A small model that predicts nearness at each pixel, trained from scratch.
Model: 48-pixel images, arch convnext, moe expert_choice, num experts 8, patch size [2, 2], depths [5, 5, 5], widths [64, 128, 256].
Training: muon at rate 0.024, 6200 steps, batches of 512.
Data: trained on rendered landscapes of hills, water and sky, 36250 training examples.
Rows from block 6 of a small model that predicts nearness at each pixel, named by matrix and row number. Rows with one number belong to one neuron. Each number is 500 + 40 x the weight over its row's rms, rounded and kept within 0 to 999. All counts start at 0. Numbers have three digits each. After the name is the row's rms in percent of the matrix's.
After each neuron's rows are labels from the 100 images, of 14848, where the neuron reaches its highest value: "strongest on" is what is common among them. Only what is clearly more common there than usual is listed. The data: rendered landscapes of hills, water and sky.
# fc1: MLP up (model.blocks.6.mlp.fc1.weight, 512x128), inputs 0-63
# fc2: MLP down (model.blocks.6.mlp.fc2.weight, 128x512, transposed), outputs 0-63

fc1.28 065:483550557485534537491561501414479441474460503465568520462439467562573487468449494516496496510508536519461475477551562475470481508425505557495536450468502472469448498503576541509527506477560557
fc2.28 061:476480499569545523469538476484486537545418533542523510477525509446426540535573509517594438495442453545488530460495524502492497475484543477510608510470551479456544476522506439515515469543508481
strongest on: sunset

fc1.323 046:488465482457542478479416486511479513506510500539469527532613442456467558520530535464556478522547479531494533523495543497539440438507508522467489546508510507519455476509475520456423457561593475
fc2.323 040:481575486503480505553556490444451416482443453438507477529445481505587491520459481531501545526430441454492475436500505435485494501546542496510456450512513500466499520481487444502514510522454551
strongest on: overcast

fc1.494 131:470480455486480554551516467501514409550460519532505487490470492459544442510509477528484474417505496487536523545482569466500482503495480523505523519452501463458640475472520409477504549467548541
fc2.494 131:501467541490493550474422526528504493505513447572487564500490447500490514487505468550504505505521574570490490453493622495552535532523496496535525526528461529429505436477487471443526504441500445
strongest on: fog

fc1.230 113:582552454507555478481456470462508515547482494433496473479504562487533474559546487479494456534494435488462520486529514490465465502510495478550501489543548519438517425530376437560508483515482496
fc2.230 113:497477564545447519420588488462441572489431480520466485594453526512489502505463508515440485471417479529507556428537462480448467536490495461453504494546498517444569523509504497518512561469503559
strongest on: red mesas

fc1.60 142:558453462460562542506483565518474479421550509459433505506520578516480534495457530591520515437515466459562507519471502501506487525491517441466487593489548501523505495423497469577496421509572442
fc2.60 146:516485519565505466535466551496444492547489531529518553509459553526504512501528477443495457539438503476510419446547494543543478524538489475432523483564533529583608478469510513420493434537493435
strongest on: red mesas

fc1.508 016:515476538433557462442591510487481451550523487504470558527534534457521475548544534463498555425508474431492415469439522483487488514520484513492446521466491504537466562553457550500529530489486494
fc2.508 016:510481490524520476545531482549524513445504498603473428471529542559530536453481572505493488447492464498476447449601550507526462508542506499514528437501519544498488421501464477547523515557483450
strongest on: sunset; sun or moon in view

fc1.121 015:485451494498404516549528519368514476457490486534473457504459463521486473491474585565413526510477505477485484516485554426471523485504485451488533488444515558495466469534468459441447519476493499
fc2.121 015:512569464457546491553456490476537512442493492516492490508544508452473473504456509483539472519514494515476488533509445452531502527469436460497530535535549484632532503489542519428507459486492533
strongest on: overcast; purple alien crags

fc1.355 130:450512521465484553565480544536498518456542533456544465483484519473459443521525568482384552539485510503506483482505447477390471504511470490478442610473495501489518503537474527543492537501480511
fc2.355 158:450469501493552473529551565482519580498488536463499476572491528454468430523517464536515605559538558458516421502563492505456510474424498504429531473432493494472482480557576434450578455551451531
strongest on: water: dry

fc1.495 105:412505478528525468496504468512577521465518444498532505496524515562562433605524543571452499536493523526482525544540539452539463498465415492468459473465520549458542507532502568541474470511471579
fc2.495 108:488499433511475537500454486500570461507521538415491495495510503528530551534502483530510542457533445531462485537462554528500463530476466493485412539531532503431570480466481549487486478496513578
strongest on: desert dunes

fc1.80 114:451511465450542487479485471504491465468435424491485475574476528468531589534545576512489484523494513492496527499516433576474496505552542426573482533430473489507550488536529433519495463515476473
fc2.80 123:524506501465499530528504432449516491503435443581447542484504483518566553497459455450537435498511503496485557511547546443490474380483490492487524535509525524513463581455521518428490480421475543
strongest on: noon

fc1.4 029:509453448550529570502524467530476432499460549480493563476560486567552508449515479436508547559520536486439444524499492560550555502547435521501599465470447512493512405495525478491547469493508486
fc2.4 027:525475480494450453480507510527497490465536545530494406440542541545481471536465411485481569508564513548462445474447508475430569477461516548521539461432510514486440576517476442503484520473526443
strongest on: sun or moon in view

fc1.39 087:549545427536460474507511560556468532518449429569436453493446512514564511558442490504490526499430460489489475465498488512484479494475512487471585502455495519450476484532499450471470547534495477
fc2.39 076:495522514493518492557531499508596457482475490504506476534464507455513565516530566541459451519489512440574461475572547534539439499479531509450554448609460409475496467515481465533479467532460575
strongest on: terraced slopes

fc1.267 118:422516563577478507509459525616510509531419496479489517514487535502477509537516531592472561490451514419458475511490488463485491507473459589512420497479464522511465536496539546531478445514475557
fc2.267 116:505489502528550429497487438424497541438484464403509518490503471495501537557452547561507575476490432441513478512544527497511544476522514441574412515434522537566504525539512525500474464544476441
strongest on: fog; water; overcast

fc1.417 009:473504479497458481478529442472535550441482505516518544485532462515465523435504532495551489541495511477451478453449510494560479491518501525649482510424471436529505523533518429501533452540476494
fc2.417 011:538495507548523532500597484479559527478451563531503429485430570547469544552538479455510541452448526515549452444475491584450584461493436452482476524461460521483496522518505479413472451518483439
strongest on: purple alien crags

fc1.233 126:500516496442564449584465502508479494565604480552526480478491503510474541500527490494475511510449476533535570552472513498477490528510511467526541520429469456479538533460472532525522473478538477
fc2.233 135:442483452457515508542532442520423482441485520444411501533525443501445512564453504500420543548492536436555506447460524518486500529530559410520497503475514447525513510563511460486500477393446472
strongest on: fog; night

fc1.173 147:559513481508486462492463497557534471473535441488469550526545385504483454476502480478524510431464570496506586522531559512496476551547448445498504481452452498522512435482526521519520499460568460
fc2.173 140:496485508447490484503522530431474433495498497409480448482462460478458460474513491526544548514599476482443525481537464493465485399508518517497512461496520444481440478493541525462537460587544583
strongest on: terraced slopes

fc1.67 056:508457563491512468465507396588525398570507500452435474556538463487501481490529498512567523498474497511499525473457554541491557510567507562434545522471499484578485548487499470468496572549510451
fc2.67 050:504454533484456514487511508485485486511530474490518374517437504519513453501504512544451402566518479522514531534526469561553475565471545529514509514503515565535583530494444594471525476581504405
strongest on: desert dunes

fc1.142 117:478503502466598474549449491532597498501457531545474487573407497497441533511507511531498582468510486466457481518507446519499451491474518488526516474506532454509557456512538476470455523487459505
fc2.142 124:479523445487573520477591566478531449486453473552539549538489509501534505529469513528557451512513490567582539536480531520575513455479581504453498537492522455554497510556475560574539518431468572
strongest on: night

fc1.401 014:491503474550459448457526482477493462467463470540522446482570446528522424465520463503497490423445482487463528504416522463474468503541513470501478509548582438594586533531533504553452449541582541
fc2.401 014:512461485574488472552470521647500509563495468482542425491454540590505499466570499581509564547500522489488464575539455533494467521479449423512504532530442586505512575470492494505506561459481507
strongest on: red mesas

fc1.254 123:448491449490567509536545632453481544446498519432579518468510496506503418480529498501498523530505452414507487509634452469497570473486471546510499530498510513446462529487530478505515509460416466
fc2.254 135:495479564594485458467471458507501485547473556391537391486503561519497502398492505510553433518515483519526468461496491494450523429559526561494502512421520549518571474509500491502468478509583459
strongest on: dark volcanic rock

fc1.462 122:549599556483492537483562488521411520473504535485488483544487538498441449525481502447533425494442446480516488486545445523471506554549500575502484479533502538483507429508456432566500499476495520
fc2.462 124:576472491489514605501500520431534521511557571507430505570528462495425492577473550505488473501511540466513507485429573542525554502509474421485448587476440521497475479477568504511482550463575495
strongest on: noon; desert dunes

fc1.301 031:481457443524536499542395446461479514527515470467446524465513476504529475514484543425527518467518514480493556559460497504504504428569531462507503503539436508548514560460514565518540472461598464
fc2.301 031:433517441506511440569572464452504466413439460443520494527458494532500519460510510491534570502496424506537447492496519435520460444485497457577489497522500505531457550492516494458508546483453528
strongest on: dark volcanic rock

fc1.167 121:533485486507520471431537531531444464520491512513532508522461556486502523423647547504498588459500476523507507506529513567517539429492482457485536458456471495489504434422504439523500455503450560
fc2.167 125:433506609542513549528523463463507476444507510587420417474452484496473526506529518523483444420517526490552465462484443485494499512523522506534417480529495566429466478471478492476551497457463529
strongest on: noon

fc1.73 132:462486548507473399568514523528551497472529530497481545513483566504498445503439575587488470534513479525487504398474528516459488481542542423446520450541496468451520490532481509494601518510470485
fc2.73 133:486409493516472467481445550565462523488482490498468461484488431493475596514522463471534402471492562497408463454505418453534507448493525553550509503565479469493466475560550508544541542516467474
strongest on: snowy peaks

fc1.148 108:579472473428474437489544502445545514492491510459491582494540480507423506501492506493513474524473569537520585473453536445563464476463466537477531468498554498503502554549487507532437515541579500
fc2.148 111:486475459418551533441450463565449551523461500536512496549522521486482517502553487442530527488560478526505487471560552425478484500473531425486588532514506507508486478453485505463476520489544510
strongest on: water; sunset

fc1.483 127:501501494532518547586525498479529454484470468480545441508485492421438436514484475544504488482508477449492608518478564488538514492486518498510569456511542449503503466522527533535445451556544500
fc2.483 141:530493524541535505465426557534476470523455548571517481456467513506508486471495519504487456510520526515558552464548462482459477455504491513513544412476434520502530524464574492448418514517422522
strongest on: red mesas

fc1.224 097:543462479496462482481556520552485476499414427519520512475517472554510514544487503504516523490546497489541449492467483488542513541488488455490503452481543434521527467551487504588462549455581577
fc2.224 105:527466490537486505529458484439434499591499403511462445498495470440547468431463471495523441522449473429471525460453378519527513531481492479509494483474550512490500489500497429511510416534470510
strongest on: snowy peaks

fc1.487 121:557514547527472499505514519528455468431531499554538532488543574517482535542502469471481508466486460463551462428540517548513484461486490429471535582541512503453454533554497541446523517512475474
fc2.487 106:506501426500476523468577511520494450510594574537495509466527508483539512547564485447474471505439538438562507512504473543577482555440505491490529524557566515511467379510522508544509499533531430
strongest on: clouds; noon

fc1.162 148:508506461514521495568498545495538541470498514476514547538472464527524492464478417514581498518597504503476437471518551493519474515586449495468461529464454478500538451495490472529446480508460521
fc2.162 152:540601523458552507484486554509509481488510536527429493501446479547539529467467425537450567594448532516512491523498489416533482475562535524515473498578518494471548486418439542457473520510486467
strongest on: high relief; dark volcanic rock

fc1.410 135:520528504575425480576564430479486497519474550492498521547491469504444566475471487515462455529498504501528496435467436445547501562505538480482511576500538538475444499554551494472429498496472529
fc2.410 142:440465421531531541480443405498534530570524529458521495431501517496466553462494519570510472459490482466527537570537496520430480519521487520525474524480625489517477455516559505467461490458444390
strongest on: night

fc1.137 008:525531502522499590466513549456470519486462532486472509556452452485507489467591480458506402488500497530511452570505423438546478403528507583571419417517491556523484535488487489509411485496476452
fc2.137 011:572546456537481493507560436542515533518481444490479454493492463533482503446435457485447435485534570494456434433486459527496511457471444518414508557466467492539516511488533449487453546477542432
strongest on: dark volcanic rock

fc1.350 146:476505537505560558547503491572505472502505515440501535465467509423517510440545525557448475496455558487546555526492470527523494549525484479496524511488399534512582448542513506442540445490520576
fc2.350 142:444517514492483526415522456511531455503534541529455477496506539463462425457497474504501432488536521558384571541518503496462546544464486563464418505531509556486521530553488520521472523483542451
strongest on: water; noon

fc1.178 030:538388512505523505460440463481494468471501517502501537543478484486484531431558516407502506474489542565497557518541565452567519551447523563452518506568611550531527458509550539453429488516528396
fc2.178 028:483537529474509463479506471558441483531425468532523490535475561464572507503510532510515535494472534486531549513512475423489453469470500521492588480480532514509510519443518578404499497441510478
strongest on: water; dark volcanic rock

fc1.227 016:507465481473535521492407498530507582522467415519486551450421499596490495479531508506511501492487559541500371479521480469397550452508503477496410489559534508509534519488504495462456505447517478
fc2.227 017:522502447479525549481470493505497439538451433505526462502462449466498509469475504509450571503521472483435540490493371556530542507528412507541608549488510497487565496482453468472474464438499510
strongest on: green hills

fc1.467 125:487482475526579474534565402485471513499427522486477533474454541482449487533556391476524450539530462463466503530486472494480504496492500442464512489435497456555531494546497512500436454544497559
fc2.467 126:465533482537503464550488414552518572465414457490500530481551503535537492509482490552539513430447605533476511465460485491482530512539482540477531497521515524517506541489489481477521517575482582
strongest on: clouds

fc1.325 090:525529498491456601476515556485469524462511459465489521511514456475511519533535485496461523495463477573545525485421495495437544503510454501455466498498526408569491512502549527537570535534480457
fc2.325 087:446436474571501443496512508507437549534523536413505487446531485524489554475445527525477440505594559515482513479527462514502479483456486495526502519486490500496478526522500446556500520466513532
strongest on: night

fc1.262 123:489428506534566551470510492544477543560428541488499532536477555487556476519405471502514503485451511488502575503497540523462561551519561495530441481538498471485488419505527472480415518509488486
fc2.262 118:509521509539478488446513480533526539540390566521496456519437519537536551538470458505480464502484417504538489524484430511448501456485531515514423473512507538415472511495445535490536423493480530
strongest on: noon

fc1.6 113:477480469449567508459563462511474447519561480508464514448455442512503541480523483464496453532437492541536548544508502576459435597447530486487552514470426502497431510468518433486608490551514491
fc2.6 124:480493491450481394466466497561477452535565546467469534481621519545458522536527530508473524540461533555486485432514509477501518509502493500567497477531502515520475468506501478481517519481488420
strongest on: overcast

fc1.266 029:488559456492461508505441540492511488458524491455531457499486498549563515576506518504512473528529431460520396513506513522513537489569477506547562473485563493565533451446427503480616483562505525
fc2.266 025:503495506526509459516488474413500569495531490573433508519525492473459499525561490508476488449473525456522459417476437536480593560548456460516447506556488515511496456491530516490445467532503506
strongest on: red mesas

fc1.169 017:422530503506510509582444453544566518467485556455528505497445506456536557534447581482472503573570471539471454500464540542433421498580530539534466528544517458498503525491527555504516475494433570
fc2.169 016:507489504481556442500446562471476498562533521463448469550502490489504517517504545562508544439516563485538405529502468493516500438541442413565509548478542526523522538438491501475472465470487519
strongest on: fog; water

fc1.501 059:514537452534430543443509513567458446555395451545553495472473534532570504540545550466506487496565505514513511555516506519438460472464518435479513513508507489489520495472512380471541487551421531
fc2.501 062:477533516466500463489470507552501493489527522540586497436516427475629520523480467468437477479472518531473516438574486476453446520465580480464533516481551498495554554465519543518506516485470510
strongest on: desert dunes

fc1.231 160:555529461441406519512486500555491480468525540571485470516482509483489511610492467520529515435457473522503588570380503536531485481490456454521460504505440460566532607490483483512510551499477467
fc2.231 148:484532582478484510535453501464490472504517544549518483469462545554454456509497471542558462527511504534500445465478522488542397477526501481552503486486606506462538540529523602524485503498495450
strongest on: high relief; dark volcanic rock

fc1.279 095:480463481494502527494459472449570454471544477508447548571511488503431507504499462464501506479520497485521515555561461473435443481496548474539485534423556525469566495500507549463429427488501492
fc2.279 098:514502528547558435562555465485540477511484405461464499503510593535497478530495471473491474477518479510590521562494496499490535558560517469469559516557514456440498518512587498428503557502431534
strongest on: water; overcast; purple alien crags

fc1.434 013:467488464541462460532515467451574473533573507511385484520472430526498522537493475470483423577507498527495397496517491506512513451557484515487504563502543516485447482438531511470544537456510522
fc2.434 014:494480507511480430481500517516608451487526513512446499548588512472442539513403437551463511485511505520477517572554525478473548463523432549556462471466549486489446529489517450479523503497543460
strongest on: overcast

fc1.89 012:541423530497470519520395493480535557555532534483498541491501419485485441561510528504486489544555543433525499470531487531491490576514451476443546515460503486535496485477500508493396568423524460
fc2.89 012:515467490508468549425479486514531559476531482542540532431429440516494503516505570460434406564467481447558500544546507527564562495502504499469491566474548529522499460405506459535538486538529466
strongest on: purple alien crags

fc1.324 128:546518523438489524549396457540481509494562537453522552513505492457440487530494555513552428504498402557442458498473472532500486504516524612546536504546498465526498527512550512493462482507382452
fc2.324 134:444524559538485485525483483512491528529460509498510516516492510561498534526571502437564574431473577453578416483521450501466564489449485525487479504494461518528461454461475404509531539501524484
strongest on: sunset

fc1.164 145:525465483464429534530595484520526419542512508433500484514585503467552495508525487499531508479458490476541507521519488532454527471531426536523428555506494454522525466486489501550535467469449543
fc2.164 130:534507456526510496498529508497474448517484469470462545517496492595450495472565520430514499545579411459551536434501546439469496542495552455430496553544522430498498529541462468590438541534529459
strongest on: water; green hills

fc1.217 122:510551516491489487507484538564478482493587478526536457517472440431506447454494502476542516480523532527593503514453500501482504419474439529520432522489472552531456595538526458563454499461469461
fc2.217 128:505541464494557497511458529490491461407498470432452525457487493545482523461504557465469563444512487427502473496439501515458586523548486443522536477513547534538540492498596509570489464444422453
strongest on: purple alien crags

fc1.332 096:442516483575470475442457454511435511481525568508552489491502543512459431622535502441437543479502490462497536553479519460567593486550560495484470460530468534453465532535483476523504543475519506
fc2.332 089:506482522473494542469539529455448460407439467494516507475459566530543514570458526471494501513551477556536548417527507485508510478574494560513538621548508422506519487503497504485472463526475516
strongest on: overcast

fc1.489 008:592452492494459480421492455471534454519522475519534564505476449546533524484524508432487532499454426499536485509529517491495459501538585510526543545465549483549469471529525482477509505527462510
fc2.489 011:514551543513603491529509528460522504452512512466471600455511590526515536524500527546500548508442520499507491482446552490623470507450501472537486464502481569501480489473509467525506535469490427
strongest on: clouds; noon

fc1.21 114:479499460476504470452468522544576532563481505452531456486559490476536488436556545459488499531490542523498469577460445558527474527511461589551502527513523492507594524490520552527503504474500473
fc2.21 119:510561448406555518480476454558620497571456478488501514560527504452493567435503539484469534517541499489531449527437565516495542492457457526485487509548520524506468503538524448537562478505491463
strongest on: water; overcast; dark volcanic rock

fc1.235 127:544483515507446519531524531502493461515493464496517461496396522599537486431533504558531480593490485513534450411464460532595458464450552523488447547546511428525476470507520419546505556518400546
fc2.235 132:395473495481442474555514484481554453488465520539551548461444513442438483517479517490474598494527451481440472540496473521411571480515448483477496458458447471505468455466516473451525496480479499
strongest on: fog; night; desert dunes; land: snowy peaks

fc1.9 086:513517522466513572532511542431480440476485502518447527528500514562515461537536411512583428555459540459520498464508551443512524545430499531489463497461540555515520499537534516477527507495500510
fc2.9 081:540475498450480504513478541465506532496459480605450436453518497527435465472479480513490528538483473521491523548527484527469492486461483487462523464528431474497414561530543414521546478542564548
strongest on: water: dry

fc1.282 020:546494429466478549485526497487487520381445539513444498466478471526580408501485522452497477486500521555499589493496509507543509483522505528565551524516556516504471466496516443510546462554474480
fc2.282 020:483486519518506523517469461461396444495442503506466459534473540429515596455594558499512479480524537487550499435567485496489531439497491466467462531572528496435524525463548554494503495499579536
strongest on: red mesas

fc1.386 010:439484505503536415408479432500471528536483470471460539530518480433494567525494539519504512529472503490421441495471496553528496473472552492495472475476521503542510554506530508534481452451528487
fc2.386 012:459485511468467531522446447490507602461541489494532451534463478454528500553532574531470473542529464464450456513467530479513520460465489526551512551509516476513561508491438523443475535486532459
strongest on: clouds; overcast

fc1.245 064:496537545546461488426553549502479514476461584576365554465582523487539521456518522499576481554485494474481517552514410530432529529466499484547495457530484447498444530479464478535490481548513500
fc2.245 049:516490432472506438552484484511497522452446479532441482486494509514531521539443556565528596499435469466487515482467502523485458494448485581500466549516475518505550459502567471496449500508484480
strongest on: desert dunes

fc1.432 017:514506467506485481492491497401555443508507486524504457493541446451476506521556481402500547484482552501484493504498484507521494486471486587478455537495489551462472422437561528475525507511581493
fc2.432 017:519504388500645504478498458509454400547422468533486500578520499526486529451571516505490464461482512471536504500538570450498470538539517509526454532527468501534495432464464452451525485528587430
strongest on: desert dunes

fc1.11 129:478425503474485481527485491530582449473518518560466595585491515493466549453458477607488485489518529465472535522463456539531516438429506481500498495573542531491529512482484451491455514492476473
fc2.11 130:503529473479522472511538477520462441537521417505463479527413548544596513468550485579503470500526580565545528465526483494568521476478563578542533454507478409517515501455553497525428501489495516
strongest on: noon

fc1.253 133:469522428476543512564492551579460494499601511541484503469528519480525523494494526542486489456491459472496529455480441557492456474479450497487489489504450454481542508555489390493537531546484436
fc2.253 125:552438537490424509475519477568524510495592448554476566560537474529589531483457487547501502492501499513468480489447580540468465473459595519453498550475519448510425566494498499507500497461572492
strongest on: fog; desert dunes

fc1.270 105:513458590401500462484533501525509552487479542513559567542555490523504428446494514456527525545522509480442473467555563477606507505574527484494483448476561457489519491533506544495480546474560486
fc2.270 103:449459489453451440522533577538480529498508546481450478476454427526546491486524531466486506518464507526465535493445567458454474509517456473483572522542498568528546592478481539503456482458509523
strongest on: dark volcanic rock

fc1.0 131:442511545508513469541468519450424522548498628491533490525487463456525548463365499529558520458493511445497489588439506484542424499453446454453494500506543499474545465441528497531530486490498472
fc2.0 137:593497480491455509444482552409505584533507488509542482552508454423566454504489499504528495461500471388511452558461453497487433511432480517460541472522468558469515470533502492490535458493491423
strongest on: night

fc1.259 009:490508471490427544504439506549447564483568516583470497486490494521491466519435482492559420513556533479566443466496535519515411419525572406487494546509522442479509519509493488458497556526508507
fc2.259 011:448504476548439558519492516481512607466438446537499498514497545464493431502506496521543561510443529481493464522468451468435430475485506492491516441558510449433485524507514561485479483446510469
strongest on: green hills; terraced slopes

fc1.2 017:498501510525408534546500485475511509460487493454521480433470556473493502545482504539437543507506446471556464503471521547448446466550422508485559533527501537531457525492496507466466529513466507
fc2.2 017:513534562543607582485499444537526491499500476542535514482484502492549546492500476512573525546482562509488499536545399530487468475547487473487517462542544450567533520518459534539484499484458561
strongest on: noon; red mesas

fc1.135 011:528496520495435460500540477491513492504466503550418508477417479455450535434552436455463508544611493499532510482454440541504550585526514457490427493530547509531537398497496505514521469444512430
fc2.135 013:534431447504538497548493530519508492506458464467452523516475467445507518488459463540588472522537495534409487571521470534480427480450499529572471500549512532507542576495515548526524419459503530
strongest on: green hills

fc1.159 150:527495413469572541521509415509496507537525497445532479525598493483509505474510517580461450522486549418490490454569456478490547465471534532444564449450528451392551480540516508538521413503428471
fc2.159 151:553492546434470579497492490501514536431488568497515423502478525511476485550550469573483478545474519488506533483448464394500520431596569505519471525486582442495461422510518498483491513486510464
strongest on: dark volcanic rock

fc1.499 007:422532528488523488505484528492522541552492563489467483529519500521520575428491481545522488544486472480514569493497531494429504506506523477551470469359587576593487546489454456485490483509430482
fc2.499 009:506524438526527485384551472569521504489491558505505524531493538489476482501525438445378511559486475529478588535547514451471547550448530604475492548463522467510486499537516497501487437443520464
strongest on: sun or moon in view

fc1.399 031:509448454385536558518435467472547486412482481505482552535557481430519477528559496443581525483517457503532488547469551500496529478477508507492560528553479519519479554492448492446517503518531444
fc2.399 029:475533483483499477532539483472525476458485543493459522490487496478491443464532483532481457452516504511544413497568508548483533469533477537461485529526478512577457449491564553503537530477502500
strongest on: night

fc1.119 135:480428477507495498541549554549538532489489515488532485378512535501484464511503517486525475467522490528454480496436511499518537458488480512438489520535476466507510542498579476549464424381453477
fc2.119 138:470517476465550555523565505473463438589476531503527444481552478517500570512418469503519476509491525537455578593513522476502477598461490468496533442425491478468498472480456512495509469514509514
strongest on: high relief; snowy peaks

fc1.79 144:519433487574533489502601522530461528480519467476565495502457480517458503492519493464408478552491464387574486507496455534451488547509545444478533520479493534507427446438558494529537553476496524
fc2.79 139:486490490452545537474484501465431486477489535473488562511503440463517500451546508535535442502420571527511515517568454479567401516382491461478538530413470563463485497459511461492515512555538448
strongest on: clouds; noon

fc1.160 022:538509523585443498520542462501405515491442440515423498467512482469534509534479522572520459505493505537524536505483485550502533492501534506510526560422476514476535555379485488478563494501441467
fc2.160 021:459476459507520424541404549556543497528487524403492514501510452511563513499479485459443450572462498562487530447479565494515488498539537488521567495558537442487503518533494443433532489492509536
strongest on: night; desert dunes

fc1.248 008:478572525458459451489399451501522496535494473609550493524484480480560507546451458423530505416478469541479537472453468515606459530490465560498491493455465445523490585550503522484501489538481550
fc2.248 011:508491549430523442496503516479476502482483562401473509437502460485550456533484495536485466465564435529501473505410571494497485494534547514492498512555465552438408535532481524529483562531554456
strongest on: dark volcanic rock

fc1.435 154:536516481555526483514516478593522478547463491431445504532480463579432549516456507472503526573488503509463527453476532482412491510550605498500558587503518444509488450507473469563453528532455537
fc2.435 161:559493522526504489520494481464495502518474471497509482472495438508486479522510472444494519433633550466480448513535407540397520514506494486473517518457495468507520453536550510529519525499581456
strongest on: clouds; sunset

fc1.194 017:422520479392515518494587451440523482470505485531516493480530478500509502482467459442499434527463519519450486490499530510540567541450493533480577533475440510530575490506475497480474485455446474
fc2.194 017:470482523500465570525473526515527497510458468474451460513546433537508494605520443559575498386504537472535470532498479496525454549473463500458517475569444543516378533502573497457464476552491569
strongest on: noon; dark volcanic rock; purple alien crags

fc1.242 013:481546519533497526406451587485451503470528478524504495532474490579507527456570533519453433441485555554453579513534503562508516464488517540531539467444525490525445527504389528521447491536560500
fc2.242 014:462549556507427525490484487564546589495510479537588525517525456481521526533499482510446545555493491467462495565459422484439506525560414491546538514500469493467514499474435489407494472427479547
strongest on: night

fc1.275 091:518524477439498481511504522518521528478570519557535480481515522478504450524509468525513487500562424477437504361448525526521483610526524441546528467520517465489373518550505463481495453541515517
fc2.275 072:510521509509443473425478472495539507552532457526483428489520464503434426514524487492456503446537534447458475494487593454483475522512494477499486483516483539442454469547503519447489554543463566
strongest on: water; green hills

fc1.83 114:554485531537544524496447501459548498422441427513457498472527550554517484494519492503464470485558515467484487474495469564454553433412477464496506550465475532506560515500481436506500478563484545
fc2.83 109:479500524490516530493507555561521434443434423498512504537526499525545430463461516548529545509494420478530502507488498558511574423524439589515544465575494462397451477510511537483539472472484630
strongest on: overcast; desert dunes